config.yaml
model: "image super-resolution model"
dataset: "reaction-diffusion patterns (Gray-Scott)"
train_examples: 95000
image_size: 40
crop_scale_min: 1
horizontal_flip: true
task: "super_resolution"
loss: "l1"
scale: 4
arch: "unet"
norm: "groupnorm"
activation: "relu"
weight_standardization: true
widths: [64, 128, 128]
blocks_per_level: 2
block: "plain"
attention: true
upsampling: "nearest_conv"
init: "xavier_uniform"
residual_init: "none"
optimizer: "muon"
muon_scale: "original"
lr: 0.0097
momentum: 0.85
nesterov: true
orthogonalizer: "newton_schulz_5"
adamw_lr_other_params: 0.00083
ema_decay: 0.995
steps: 12700
batch_size: 256
epochs: 34.2
lr_schedule: "poly"
final_lr_fraction: 0.05
warmup_steps: 630
weight_decay: 0.05
adamw_weight_decay_other_params: 0
Rows from block 8, named by matrix and row number. Each number is 50 + 10 x the weight over its row's rms, rounded and kept within 0 to 99. All counts start at 0. After the name is the row's rms in percent of the matrix's.
# conv: 3x3 conv (model.decb.0.0.conv.weight, 128x256x3x3, standardized in use), inputs 224-231, a 3x3 kernel for each
conv.35 100:55 49 59 54 57 53 52 52 50 37 43 46 48 49 51 55 55 52 59 55 57 61 60 46 59 50 41 44 42 40 54 46 45 44 54 33 45 41 46 42 43 38 48 57 51 53 59 52 48 43 54 57 47 51 49 45 38 52 50 54 44 53 57 48 42 48 49 48 47 48 49 51
conv.36 103:53 41 65 28 49 58 38 40 55 41 47 43 60 60 55 57 58 44 51 50 56 50 52 47 49 52 38 50 44 39 45 35 48 50 44 53 33 47 35 51 64 42 61 53 51 58 53 60 45 48 46 55 59 46 53 64 60 50 68 52 54 57 51 52 55 56 44 43 49 50 50 57
conv.37 109:55 57 34 54 61 49 40 39 46 49 58 55 49 69 56 43 46 40 48 43 60 48 41 62 54 33 49 60 49 33 62 59 41 56 33 36 42 46 54 34 49 61 48 44 59 40 56 41 59 53 50 49 53 45 48 45 58 50 41 48 57 57 55 43 28 47 38 24 46 42 39 49
conv.38 100:40 41 64 52 44 49 70 59 57 42 42 41 65 46 52 53 51 49 61 61 45 57 53 46 61 56 61 39 44 52 43 35 52 56 61 51 48 39 43 51 40 41 40 52 32 32 50 47 45 49 51 44 49 42 49 62 62 46 49 47 48 59 58 43 44 42 45 44 52 60 45 58
conv.39 089:61 43 56 52 32 50 63 58 66 57 53 50 48 46 55 49 48 54 34 44 52 43 49 52 66 54 44 53 42 56 46 36 54 61 74 62 50 33 52 47 45 50 55 48 51 52 52 53 49 48 58 41 48 49 50 53 49 47 56 49 49 58 44 49 57 47 39 59 58 46 46 53
conv.40 093:55 57 35 51 46 44 49 40 45 46 46 43 56 39 36 57 48 43 47 40 58 30 27 49 36 47 32 53 60 43 60 52 59 46 41 62 43 51 47 56 57 55 52 55 42 58 56 46 55 50 32 42 47 29 46 49 62 59 55 72 52 43 68 51 51 44 51 53 41 35 53 50
conv.41 099:41 50 42 37 57 36 40 50 63 58 54 42 59 41 46 62 44 48 47 40 47 54 49 50 48 59 57 43 54 42 63 37 47 65 52 46 42 43 33 38 47 53 51 54 59 51 47 31 51 58 49 40 39 38 42 67 56 50 46 51 49 46 42 47 46 46 44 49 48 42 45 48
conv.42 096:63 50 54 66 56 54 55 51 51 64 51 47 53 52 55 54 53 54 55 54 47 65 61 55 57 58 49 54 49 53 51 35 57 43 44 45 51 48 42 40 38 48 37 48 54 47 50 50 49 48 45 49 56 53 69 46 65 66 37 51 49 46 52 43 37 53 47 37 52 58 52 55
conv.43 103:53 48 58 50 34 58 43 51 72 54 51 59 50 23 50 50 43 44 39 60 59 48 47 51 63 47 45 75 51 51 67 42 48 79 57 51 52 49 29 48 43 54 51 73 66 56 33 36 61 55 39 62 50 51 44 48 47 40 43 49 44 49 57 74 48 67 55 47 58 56 47 38
conv.44 107:54 60 60 53 62 62 44 39 61 42 48 58 37 34 67 47 33 71 49 47 54 43 47 58 34 52 41 56 56 55 51 49 51 62 57 63 49 45 63 53 56 57 56 59 53 54 79 70 36 48 57 56 53 50 45 57 47 48 31 40 40 37 33 49 48 55 56 53 51 60 40 30
conv.45 101:53 54 38 44 33 39 42 45 54 41 48 56 48 52 46 45 50 41 68 63 39 57 55 42 42 55 52 43 41 39 53 44 50 63 62 61 55 47 60 53 55 58 55 59 59 56 45 32 41 54 50 40 38 62 44 53 50 60 58 43 50 52 46 46 44 38 57 51 41 49 40 56
conv.46 097:53 66 58 60 62 47 46 57 53 59 53 53 53 62 48 49 48 50 46 46 46 53 27 45 50 33 53 49 56 70 44 26 49 44 53 47 56 36 41 49 36 57 38 46 63 48 29 58 31 14 40 51 46 50 42 52 41 53 65 65 53 69 55 55 66 49 41 74 52 46 54 52
conv.47 100:28 43 50 35 41 50 43 46 61 35 28 40 47 47 58 43 38 58 41 40 58 57 53 62 66 54 49 39 37 41 41 44 44 52 64 50 54 51 54 47 58 54 49 61 50 51 47 57 57 57 58 45 52 47 50 57 59 41 39 44 45 32 39 47 54 39 48 55 39 52 53 53
conv.48 100:57 45 46 39 40 27 49 57 31 52 44 35 45 35 38 44 49 41 41 53 44 53 54 46 57 61 47 55 64 41 51 57 37 51 40 47 44 43 48 60 41 50 48 43 52 49 46 47 44 47 56 47 45 49 32 53 44 62 56 47 57 42 26 44 57 55 57 51 46 39 52 41
conv.49 101:42 35 39 54 45 51 40 44 54 49 46 59 57 48 61 44 49 42 52 44 73 44 48 42 44 38 52 46 60 55 46 60 51 40 55 45 37 52 43 51 60 54 47 48 51 47 43 47 52 59 53 60 49 61 52 54 65 59 56 45 51 44 40 40 54 49 47 49 53 42 49 48
conv.50 093:50 50 58 61 51 65 49 58 49 59 51 51 61 52 53 51 51 50 62 60 38 51 35 40 44 66 59 45 39 45 68 56 48 56 53 59 58 39 63 57 54 45 51 47 48 45 54 51 58 64 66 61 54 54 53 58 54 54 48 61 41 45 52 49 50 61 55 38 44 45 44 55
conv.51 107:52 53 49 45 44 52 53 54 47 52 46 45 54 32 41 52 49 68 43 43 49 60 54 41 51 59 48 50 55 47 49 54 65 54 51 55 58 45 53 52 40 67 34 31 61 43 47 52 39 42 57 55 41 42 65 61 43 63 45 43 39 37 47 42 47 48 61 50 60 56 58 61
conv.52 094:56 56 55 49 42 53 48 44 59 42 45 51 50 41 46 56 49 55 75 49 53 55 49 42 43 48 37 41 58 60 46 43 49 55 45 48 54 56 50 72 44 46 55 42 40 55 53 53 37 45 45 47 44 45 45 50 55 43 61 53 58 62 43 46 50 48 55 62 53 56 51 47
conv.53 089:52 47 38 53 51 51 53 54 56 45 51 54 43 49 48 36 37 40 56 51 48 56 64 48 51 58 60 46 43 43 35 56 62 47 61 57 45 47 40 44 41 53 44 38 30 54 41 57 48 58 51 46 55 52 53 48 53 50 43 50 53 42 49 53 41 50 51 45 48 54 62 52
conv.54 099:55 43 57 57 50 37 53 45 28 50 63 55 53 48 39 43 31 48 50 66 53 48 65 39 46 67 41 42 48 53 65 38 43 56 30 27 44 57 51 60 52 29 42 59 59 42 44 29 60 53 37 48 49 55 52 71 57 47 64 52 53 68 49 50 59 40 49 42 33 63 51 29
conv.55 098:52 52 50 43 46 48 53 50 71 50 62 45 48 35 45 39 47 38 53 74 48 66 63 54 46 39 47 52 62 48 36 50 49 52 57 47 52 45 44 52 34 55 59 52 52 56 53 49 60 46 46 53 35 54 53 45 28 64 50 49 44 52 59 48 38 47 41 47 59 49 40 44
conv.56 096:47 52 59 47 47 53 42 44 39 60 65 59 42 59 71 73 61 79 51 52 42 58 42 47 38 44 45 49 33 51 48 72 60 57 81 38 66 46 58 62 33 45 57 36 62 49 50 54 50 42 44 61 63 53 39 43 61 50 40 45 57 38 33 50 48 52 42 48 61 45 37 48
conv.57 097:55 50 53 42 46 55 48 45 53 39 50 47 44 47 46 46 45 37 50 46 51 58 60 46 46 51 47 38 33 54 54 42 51 48 47 50 52 58 44 56 56 55 41 31 55 45 54 47 45 55 51 56 60 67 45 50 45 34 43 47 46 45 48 54 48 46 47 47 54 45 44 48
conv.58 111:47 42 64 38 51 49 53 70 41 60 76 54 51 49 30 48 48 37 63 52 57 54 27 25 52 62 50 57 63 61 53 54 61 49 56 53 60 54 57 51 52 49 44 61 53 62 62 60 44 54 53 59 58 46 46 36 46 40 36 46 32 40 55 46 54 62 55 48 49 57 50 67
conv.59 100:41 37 48 53 47 54 59 70 67 57 50 52 45 43 44 40 44 46 55 49 56 51 58 44 47 60 44 53 39 45 67 52 47 63 53 49 57 47 64 45 28 63 53 61 68 49 51 52 44 32 45 36 50 51 64 37 46 58 39 50 47 40 52 46 51 53 52 56 47 53 46 40
conv.60 101:44 49 51 37 48 52 36 57 49 55 42 56 49 30 47 59 51 76 48 60 58 46 54 56 41 53 53 55 46 52 35 44 33 31 60 53 53 55 47 46 51 55 53 51 47 49 57 49 63 65 57 36 44 39 33 45 53 52 64 42 53 57 38 46 41 48 63 56 44 44 51 45
conv.61 098:45 57 58 31 35 58 44 44 51 44 40 71 39 35 58 40 50 52 47 44 57 66 60 42 49 68 52 56 55 61 41 38 60 32 36 56 49 57 57 30 33 46 36 38 48 49 50 38 40 46 37 36 42 40 54 50 60 46 37 56 34 29 49 61 44 45 45 50 48 62 51 46
conv.62 096:47 54 71 42 55 70 47 64 63 60 55 60 47 42 35 53 48 48 54 67 40 47 56 51 39 39 54 63 51 33 64 54 52 45 49 51 68 60 55 54 52 52 57 59 60 46 47 53 61 56 46 50 62 53 37 44 44 63 35 50 57 39 48 46 54 51 52 48 52 49 47 49
conv.63 106:50 51 39 57 47 48 38 56 39 49 54 45 43 54 60 52 47 58 53 54 38 64 54 53 40 48 58 48 49 43 49 51 36 39 39 38 41 51 57 45 59 72 53 62 67 50 53 52 28 22 43 47 38 44 53 56 41 53 52 53 40 50 52 51 44 46 52 49 50 49 47 56
conv.64 097:51 29 44 36 41 52 59 51 54 49 45 49 50 31 40 52 44 35 45 55 42 48 49 56 53 63 57 46 53 42 46 47 55 36 39 62 54 63 60 71 71 53 61 72 61 49 50 49 46 53 55 42 40 41 44 62 50 47 53 49 38 60 44 54 43 49 58 51 38 42 45 49
conv.65 098:53 33 54 49 47 39 59 57 51 51 50 61 52 47 55 63 54 42 25 49 31 52 60 45 40 55 48 53 35 54 46 22 46 38 50 63 44 34 50 53 35 55 46 50 44 50 56 61 54 29 43 61 57 59 61 53 50 52 51 44 58 38 45 63 50 40 59 55 51 62 45 36
conv.66 102:38 52 60 44 55 55 58 65 57 56 52 62 52 41 49 67 57 67 36 36 42 55 58 55 41 50 30 50 55 58 40 39 42 39 44 51 51 49 44 36 38 38 55 36 51 66 55 69 42 22 35 61 56 59 59 62 62 54 61 51 58 42 38 48 42 45 51 62 46 50 51 57
conv.67 105:53 40 56 54 47 46 45 45 43 41 50 50 54 54 48 43 50 63 50 52 56 40 43 57 52 53 43 41 65 60 43 56 52 42 47 55 57 43 47 47 49 49 39 44 54 46 50 45 38 52 45 48 46 52 38 46 38 59 57 49 39 47 43 48 48 42 49 52 45 42 43 51
conv.68 089:46 52 49 53 49 39 50 44 43 62 49 52 59 60 55 61 55 55 47 49 56 45 49 50 37 39 44 61 51 69 60 56 56 61 60 49 43 52 54 60 51 49 52 60 47 46 44 37 53 50 36 50 53 53 52 44 44 53 61 37 60 66 61 46 43 43 42 51 47 46 48 45
conv.69 105:50 50 41 50 56 52 61 47 56 57 56 48 48 24 33 52 33 38 47 54 35 45 51 42 56 52 42 39 50 52 46 47 58 52 54 49 46 50 64 49 48 54 38 57 51 47 57 46 51 48 46 74 64 60 62 29 43 50 40 61 54 62 67 48 49 56 46 47 64 40 45 50
conv.70 096:55 50 54 48 54 51 43 50 29 54 56 41 48 61 60 53 49 49 43 58 41 55 75 41 44 39 45 49 42 57 56 42 57 47 41 58 66 63 48 62 58 60 37 44 42 56 53 57 41 45 47 33 48 44 50 51 39 46 49 50 56 50 36 52 59 50 45 57 57 53 53 56
conv.71 100:38 55 50 49 60 56 48 43 48 46 44 42 56 55 51 46 53 51 54 45 39 39 49 58 61 51 51 60 59 66 39 50 59 45 55 57 56 59 53 50 58 39 39 37 46 54 55 48 61 65 52 47 36 56 38 63 65 48 49 56 52 47 43 51 55 42 53 42 43 57 48 36
conv.72 096:61 60 41 51 42 50 52 55 39 58 47 47 55 49 55 48 41 42 47 60 55 45 41 37 53 43 50 39 42 45 32 55 53 28 50 49 39 57 59 18 68 57 44 54 34 56 52 54 57 54 54 45 54 59 55 52 34 59 47 58 49 45 58 46 48 49 43 40 54 36 49 63
conv.73 091:57 58 58 58 27 63 56 52 69 32 34 45 29 27 46 45 49 59 57 59 49 58 55 64 42 39 55 54 68 53 55 62 55 57 64 51 46 56 53 53 57 54 45 58 59 49 49 54 60 65 48 60 73 61 38 46 52 38 60 58 37 54 48 53 58 46 52 57 58 58 63 55
conv.74 107:51 54 62 48 57 51 54 51 48 55 53 57 47 35 53 52 62 62 77 54 46 56 44 39 26 46 37 45 34 51 56 48 57 56 59 52 52 54 49 67 58 53 47 54 59 43 50 52 20 37 44 41 39 60 55 55 54 51 58 57 63 59 51 47 44 45 49 34 57 48 44 50
conv.75 105:53 73 56 33 45 37 48 50 55 57 50 59 57 40 50 73 47 48 41 38 48 40 33 49 44 47 58 46 58 41 48 54 59 40 47 63 48 55 59 51 39 55 53 50 43 55 51 45 59 47 47 61 41 58 50 48 53 59 48 56 42 49 51 47 52 60 50 43 50 36 43 51
conv.76 099:60 53 68 59 56 63 54 59 44 48 47 55 46 37 46 40 37 54 44 55 58 60 72 59 68 56 45 50 41 56 57 56 60 52 48 47 44 41 53 49 50 55 44 49 47 42 50 61 52 64 52 35 38 54 57 65 58 52 57 37 63 56 50 53 58 35 48 47 53 49 58 47
conv.77 099:42 39 56 56 57 47 48 56 53 55 53 66 54 60 56 55 46 44 53 50 49 47 51 54 62 50 52 41 48 42 61 47 41 59 52 51 55 37 69 54 31 51 35 51 51 55 45 59 53 44 44 51 45 52 47 55 47 47 57 59 53 51 48 49 51 49 55 42 45 49 51 41
conv.78 093:45 48 51 51 54 47 48 59 43 61 57 51 60 62 55 50 55 56 43 55 45 44 61 50 33 63 49 46 42 42 27 39 42 37 38 61 45 41 62 68 53 60 57 59 48 54 50 51 50 58 53 56 47 45 48 42 60 52 52 56 55 50 50 53 60 53 52 49 43 53 52 54
conv.79 099:65 55 58 68 59 51 65 58 56 51 38 42 63 61 46 48 61 53 45 52 36 49 31 36 37 43 57 54 59 59 66 73 45 46 54 31 58 47 51 54 64 47 47 56 52 39 50 36 57 61 49 52 66 51 42 46 51 47 50 50 61 50 40 57 58 52 50 61 57 52 59 50
conv.80 094:40 58 48 57 54 61 40 51 52 51 50 64 58 46 39 48 47 49 53 60 52 36 48 61 41 62 53 54 53 47 56 51 51 34 41 60 62 56 61 62 48 54 42 49 50 42 52 60 49 54 44 53 50 46 59 56 50 70 57 27 55 48 42 50 50 44 51 44 42 52 53 50
conv.81 095:62 47 46 63 34 42 62 50 62 45 40 53 63 50 40 55 43 42 47 49 47 46 47 60 50 43 48 58 39 45 55 58 48 62 56 41 55 54 38 54 52 54 37 43 47 64 46 53 60 46 55 60 47 53 51 50 50 49 62 59 44 47 29 46 58 49 49 48 41 45 48 49
conv.82 103:41 43 47 55 43 47 37 34 43 41 44 49 55 55 57 48 50 53 47 38 38 38 54 53 36 37 43 44 51 39 49 63 42 34 28 52 49 67 48 65 63 53 50 47 50 40 45 59 42 56 48 58 51 54 50 52 67 62 73 58 56 53 41 46 49 54 48 56 54 39 51 54
conv.83 105:59 47 42 48 57 36 57 46 44 47 57 50 52 62 41 37 43 46 38 46 43 39 61 53 45 62 44 29 41 34 58 53 43 44 51 52 54 49 43 51 56 44 48 45 54 41 61 51 45 73 43 36 73 48 44 45 66 37 51 45 39 30 52 36 42 40 43 39 34 43 41 33
conv.84 107:40 43 50 33 44 34 44 66 37 46 37 50 56 50 56 66 56 48 49 53 36 42 56 35 47 48 57 52 43 39 46 40 46 43 45 65 28 29 40 56 42 34 52 53 43 29 32 45 43 33 60 53 42 55 43 55 47 46 50 51 62 53 46 39 50 51 47 48 43 43 43 45
conv.85 106:39 49 51 64 47 55 53 54 50 42 60 48 46 43 41 39 27 50 47 51 63 60 50 66 61 66 41 46 67 67 60 64 65 70 57 49 55 62 43 64 63 57 49 42 59 41 56 43 41 77 62 55 46 41 41 71 47 51 44 45 46 40 34 60 67 53 42 40 45 44 37 47
conv.86 091:44 52 57 40 55 57 44 56 56 50 52 44 51 54 45 51 50 45 54 41 47 49 42 48 53 44 46 54 42 50 49 38 34 54 46 48 46 45 50 51 50 52 56 58 57 49 55 48 47 55 51 47 47 52 45 49 49 54 53 47 43 47 37 43 47 44 49 51 41 46 49 46
conv.87 097:52 57 44 33 61 51 41 38 49 50 35 53 50 42 38 35 42 36 43 80 28 44 33 38 53 64 50 57 38 51 23 32 32 32 38 42 42 51 55 51 51 36 47 41 41 68 55 54 50 42 44 34 30 46 38 50 59 56 55 50 75 51 63 41 52 59 45 49 63 58 71 42
conv.88 097:62 53 53 54 49 45 54 41 48 53 28 44 52 47 33 51 53 52 52 49 47 61 48 50 69 53 40 32 44 22 61 78 65 47 71 43 49 55 68 44 45 53 43 55 56 49 41 59 40 50 46 46 58 41 59 60 69 59 45 50 57 30 50 44 59 49 62 63 42 47 48 58
conv.89 105:56 59 48 50 55 39 55 63 60 58 42 57 49 40 41 59 60 53 61 35 36 49 44 52 42 60 46 56 43 48 41 45 60 35 39 41 51 47 49 65 44 59 57 44 53 63 55 59 46 44 47 49 53 47 52 42 52 46 50 49 41 46 63 45 44 33 35 47 53 46 43 61
conv.90 096:31 45 46 40 53 48 55 60 54 54 45 44 51 44 58 57 50 63 55 70 46 48 58 45 50 68 55 57 33 48 62 39 38 56 48 36 58 58 53 60 52 52 57 34 46 43 45 52 47 55 44 43 60 42 48 47 55 33 38 57 50 50 47 53 51 40 54 59 50 47 47 47
conv.91 097:59 46 59 66 49 49 60 51 51 48 52 39 47 43 53 49 44 46 43 48 47 38 56 49 43 50 54 50 62 46 50 47 40 60 56 57 50 62 54 58 58 40 45 59 42 47 58 50 50 62 47 48 53 53 38 47 53 57 55 44 63 48 38 41 39 40 43 35 59 46 48 52
conv.92 128:72 57 51 60 54 42 53 60 55 61 49 43 59 79 61 46 70 63 52 33 32 57 54 37 57 51 46 54 52 43 69 57 45 54 55 47 68 37 34 66 65 51 44 62 54 63 48 56 46 37 40 69 86 65 37 32 36 51 50 36 46 51 39 58 83 56 67 99 88 44 60 59
conv.93 092:58 60 59 51 47 55 47 50 49 43 43 54 42 43 53 43 41 53 60 45 61 55 47 50 54 48 50 45 52 33 56 71 46 37 56 51 47 47 50 54 45 57 47 51 57 40 46 59 47 45 49 51 56 43 44 39 58 44 38 35 53 49 38 49 49 48 47 56 47 46 50 49
conv.94 095:42 53 51 55 50 43 44 38 48 51 41 36 41 56 47 37 43 39 38 42 49 33 45 47 45 50 45 56 59 45 44 43 47 59 48 39 41 39 41 58 51 36 54 58 62 54 55 51 57 45 52 52 51 53 42 43 34 56 56 42 53 50 41 48 53 49 49 53 52 48 45 43
conv.95 098:53 31 44 44 33 56 66 59 46 47 42 51 53 50 49 52 54 52 44 50 46 53 60 50 44 53 47 52 48 51 43 55 46 43 35 38 68 50 56 51 50 63 67 59 62 40 37 46 45 39 56 42 45 59 56 62 57 54 51 60 51 51 50 49 52 59 45 58 58 59 50 51
conv.96 112:39 67 56 62 55 53 46 53 55 44 40 51 60 57 60 57 58 59 50 51 39 50 55 41 50 43 48 31 61 44 42 61 49 59 60 36 54 42 58 56 57 53 48 50 57 49 42 40 47 44 34 55 37 28 58 42 55 62 59 46 51 53 55 50 61 47 41 62 53 34 69 52
conv.97 103:35 48 50 25 39 60 40 35 49 59 50 52 66 55 46 57 64 50 52 57 45 49 29 28 43 52 43 43 50 48 42 38 58 50 46 66 52 50 55 41 46 51 35 40 53 61 54 43 35 50 47 52 46 47 61 56 47 49 46 58 55 34 50 55 49 54 39 61 59 57 82 51
conv.98 103:29 27 49 42 37 46 48 37 40 58 56 58 39 40 52 42 47 40 58 57 48 38 61 50 42 56 48 60 62 49 52 50 54 57 43 49 52 50 47 47 42 39 46 44 40 39 45 58 52 53 51 52 56 66 53 57 46 54 56 48 65 49 36 44 56 56 40 34 52 54 38 42
conv.99 099:49 42 53 46 53 52 42 50 51 55 61 36 35 51 48 47 35 49 47 44 57 57 51 42 54 53 44 49 50 56 56 40 53 44 35 41 44 58 47 59 41 42 43 35 51 41 56 48 48 49 36 51 39 44 46 50 55 60 53 61 48 43 66 43 52 54 32 39 54 42 41 46
conv.100 112:49 54 63 48 41 55 47 51 56 53 48 36 60 48 39 55 55 41 57 46 65 52 65 62 53 51 52 44 41 55 45 44 57 51 63 60 73 61 40 64 51 54 70 67 60 41 50 46 42 27 30 61 58 51 50 56 54 50 53 44 57 71 62 49 27 51 58 57 55 67 59 40
conv.101 087:46 60 45 46 59 54 42 53 48 50 57 55 45 49 54 37 39 61 42 48 56 28 38 47 49 61 59 37 53 59 40 42 50 38 38 55 49 47 42 44 50 45 49 53 34 54 50 47 59 46 54 63 52 55 37 68 51 45 62 48 43 52 46 48 52 53 37 41 59 49 46 53
conv.102 116:51 48 59 50 36 39 50 55 61 55 41 44 65 72 68 61 55 69 36 33 44 39 36 40 42 34 38 48 51 54 55 54 54 43 45 52 75 47 58 65 39 48 48 38 51 69 62 57 47 38 59 59 67 73 31 34 40 47 49 34 52 50 38 48 55 59 45 46 64 52 39 52
conv.103 091:45 53 47 25 44 54 45 46 56 35 47 51 54 36 45 48 42 43 55 54 56 54 59 64 51 51 57 54 64 47 50 49 61 61 48 54 36 42 53 42 46 51 54 46 55 48 47 46 50 51 47 55 41 33 57 35 50 52 33 51 54 61 47 37 46 43 49 49 32 51 55 43
conv.104 098:71 64 63 63 79 48 61 68 52 46 52 38 55 50 43 27 33 52 55 50 47 54 35 40 64 67 44 50 56 44 58 99 63 58 72 61 62 45 38 71 58 49 74 50 55 41 50 46 29 26 31 53 43 50 46 53 64 49 51 64 50 41 54 56 48 51 62 48 50 62 45 45
conv.105 102:33 38 43 47 58 59 54 46 62 70 55 42 89 92 46 77 71 55 37 32 39 41 42 63 50 46 46 45 37 46 18 25 48 38 47 55 58 56 44 84 80 51 51 62 47 42 41 52 48 48 50 50 52 68 39 62 47 45 56 37 49 53 43 59 48 49 53 62 51 50 50 58
conv.106 099:48 47 48 40 50 60 47 47 45 52 48 49 54 47 49 55 56 63 55 63 42 58 62 64 62 52 48 57 51 58 31 38 49 36 35 36 62 59 54 67 58 55 53 45 54 48 45 52 48 41 47 57 52 48 41 55 51 45 46 36 47 56 37 48 44 43 52 57 42 61 59 52
conv.107 101:33 43 49 34 51 51 36 29 42 39 48 50 57 50 48 43 56 55 42 47 40 36 54 49 44 50 44 35 35 36 51 44 48 24 37 45 36 48 40 54 55 32 37 58 56 59 49 49 57 53 51 53 61 49 53 44 47 43 59 57 51 61 55 52 53 50 53 57 55 56 51 47
conv.108 101:49 36 51 50 54 51 59 50 60 56 49 41 44 38 47 46 54 57 45 54 61 48 55 59 45 64 53 62 58 51 32 44 50 35 35 43 41 56 44 44 43 43 50 48 48 53 48 48 52 46 46 51 30 51 54 46 55 46 51 48 50 49 35 54 46 57 51 49 56 51 56 51
conv.109 100:49 41 52 36 51 60 41 64 65 44 45 45 60 51 54 51 44 50 44 39 55 61 46 73 39 34 54 56 44 50 48 60 44 53 36 44 49 54 57 50 57 39 45 36 46 53 56 60 67 56 60 62 68 52 51 42 43 48 47 41 42 37 47 64 46 43 63 58 57 58 46 42
conv.110 100:54 67 42 42 62 47 52 59 51 59 45 37 61 55 47 53 54 42 44 47 51 52 35 50 49 52 49 26 41 57 39 42 44 45 54 51 56 57 47 48 38 50 52 52 56 62 63 58 38 31 40 54 66 45 60 68 47 58 68 56 52 56 52 32 52 54 44 58 57 57 46 47
conv.111 085:70 61 52 71 60 53 65 57 51 59 43 52 53 51 45 52 52 60 42 47 58 66 66 49 50 61 64 44 40 38 44 39 44 62 67 44 55 53 59 41 56 54 62 57 65 51 33 44 52 60 51 56 64 42 53 48 51 45 58 57 40 31 52 51 50 49 52 58 47 55 53 43
conv.112 099:51 61 45 43 57 55 46 52 60 52 44 48 53 37 43 43 44 47 55 52 46 53 56 55 58 59 42 63 47 65 44 40 49 46 39 52 47 38 41 57 51 62 52 60 64 60 54 55 55 50 47 48 55 52 43 51 48 30 49 44 41 48 50 49 47 49 53 63 53 42 44 48
conv.113 102:53 50 57 37 56 56 42 64 38 54 52 53 52 47 48 42 41 45 50 51 44 51 61 48 55 76 59 58 40 54 56 46 49 34 54 35 57 37 49 56 51 64 52 53 60 49 53 48 49 44 54 54 46 36 49 48 50 52 34 52 47 62 72 60 59 54 50 55 46 51 45 46
conv.114 104:50 51 50 62 49 52 39 43 42 43 32 55 42 42 52 55 58 43 54 56 57 52 55 62 53 55 45 51 41 50 42 41 61 33 43 53 45 58 47 48 56 38 54 49 46 66 47 53 49 40 59 48 38 50 48 65 60 49 48 49 57 39 55 48 50 56 58 44 51 48 45 48
conv.115 091:45 32 52 39 23 60 44 60 71 40 55 43 46 45 47 52 48 51 55 60 60 51 53 49 31 57 48 66 58 45 58 64 51 53 53 49 53 39 37 31 31 51 54 62 66 50 44 60 41 59 48 56 58 62 34 39 46 46 49 53 35 39 51 47 50 48 49 59 61 45 53 51
conv.116 114:49 50 55 43 50 47 44 46 61 55 54 35 50 72 59 39 50 45 57 60 60 50 46 51 42 35 50 43 46 46 48 77 63 50 54 42 52 63 56 48 56 59 45 48 53 41 44 46 63 51 49 47 53 56 49 49 51 39 60 59 52 71 49 59 56 41 49 51 65 58 54 58
conv.117 096:55 70 65 41 46 53 56 43 53 50 53 63 51 36 47 53 50 62 61 59 68 61 51 49 55 52 40 61 49 61 57 46 49 48 50 43 48 51 53 56 60 55 51 44 59 39 38 59 46 61 41 65 39 39 52 61 61 53 64 42 53 48 53 49 56 45 49 47 38 50 52 51
conv.118 084:34 36 55 40 38 54 47 41 46 43 45 45 48 57 43 44 40 31 39 40 59 51 58 42 50 53 41 58 60 36 61 70 52 53 58 50 50 33 33 57 47 43 55 42 54 51 52 55 53 50 37 52 59 56 39 56 59 46 46 50 60 27 53 60 44 52 50 57 46 50 46 46
conv.119 102:40 47 52 49 50 43 54 51 38 53 65 44 39 52 67 46 38 56 56 47 55 49 44 53 60 61 55 38 48 48 51 51 39 46 42 24 43 74 45 56 73 54 59 63 62 45 57 22 35 47 46 46 61 49 39 28 33 40 53 54 46 59 50 53 60 48 42 51 50 36 22 36
conv.120 089:49 61 43 53 66 44 55 56 47 53 43 39 46 43 42 54 40 51 48 39 47 50 53 38 47 55 49 52 51 48 55 54 44 59 56 39 58 62 38 64 68 51 46 57 59 50 57 54 39 50 43 47 47 58 46 48 64 47 37 54 58 30 34 44 54 53 47 61 52 41 56 30
conv.121 112:46 45 53 46 48 42 53 64 51 63 47 42 36 42 57 41 43 63 39 44 50 44 62 63 45 60 53 46 33 58 41 42 41 61 36 54 39 53 47 46 57 42 57 58 53 52 68 66 57 44 52 58 46 55 54 65 33 66 55 57 46 52 62 53 56 41 48 46 46 47 45 52
conv.122 111:51 46 60 66 55 50 67 62 58 43 45 53 42 46 30 52 48 35 59 64 45 66 63 64 43 61 59 48 52 62 44 41 52 43 53 52 62 45 53 38 30 56 55 37 60 55 60 68 46 50 54 43 38 44 38 54 52 43 51 67 47 43 57 52 43 49 48 50 48 52 50 61
conv.123 098:63 47 45 55 46 49 46 42 53 51 56 50 58 49 52 59 51 53 38 46 45 49 43 42 55 44 46 59 55 42 53 76 61 52 46 48 42 41 37 50 43 44 38 40 45 51 43 59 42 37 44 53 56 50 59 36 42 45 53 50 53 46 46 49 55 42 48 37 42 54 48 43
conv.124 089:43 54 56 44 51 56 40 49 44 51 39 56 38 52 42 53 61 61 43 47 46 46 51 59 51 42 46 45 48 60 37 34 47 46 44 48 38 28 37 42 43 45 48 51 44 44 55 63 48 33 42 58 54 47 44 53 60 50 57 35 42 63 45 47 50 45 48 52 42 50 54 51
conv.125 112:46 36 43 42 37 43 36 33 33 54 52 59 35 42 61 54 58 51 39 48 46 45 57 50 51 45 47 56 44 36 61 42 40 67 59 49 53 59 51 60 45 49 62 50 54 49 64 42 33 55 38 43 57 48 48 47 60 47 44 47 49 48 46 53 68 50 41 38 49 43 53 58
conv.126 097:48 50 34 50 61 20 70 49 35 57 65 58 34 43 61 57 57 60 49 61 51 50 41 42 42 58 64 34 33 43 51 49 50 43 51 46 57 65 43 59 79 45 44 55 45 58 59 46 43 44 16 57 43 38 52 44 36 52 51 50 30 41 51 55 45 49 49 42 62 49 44 53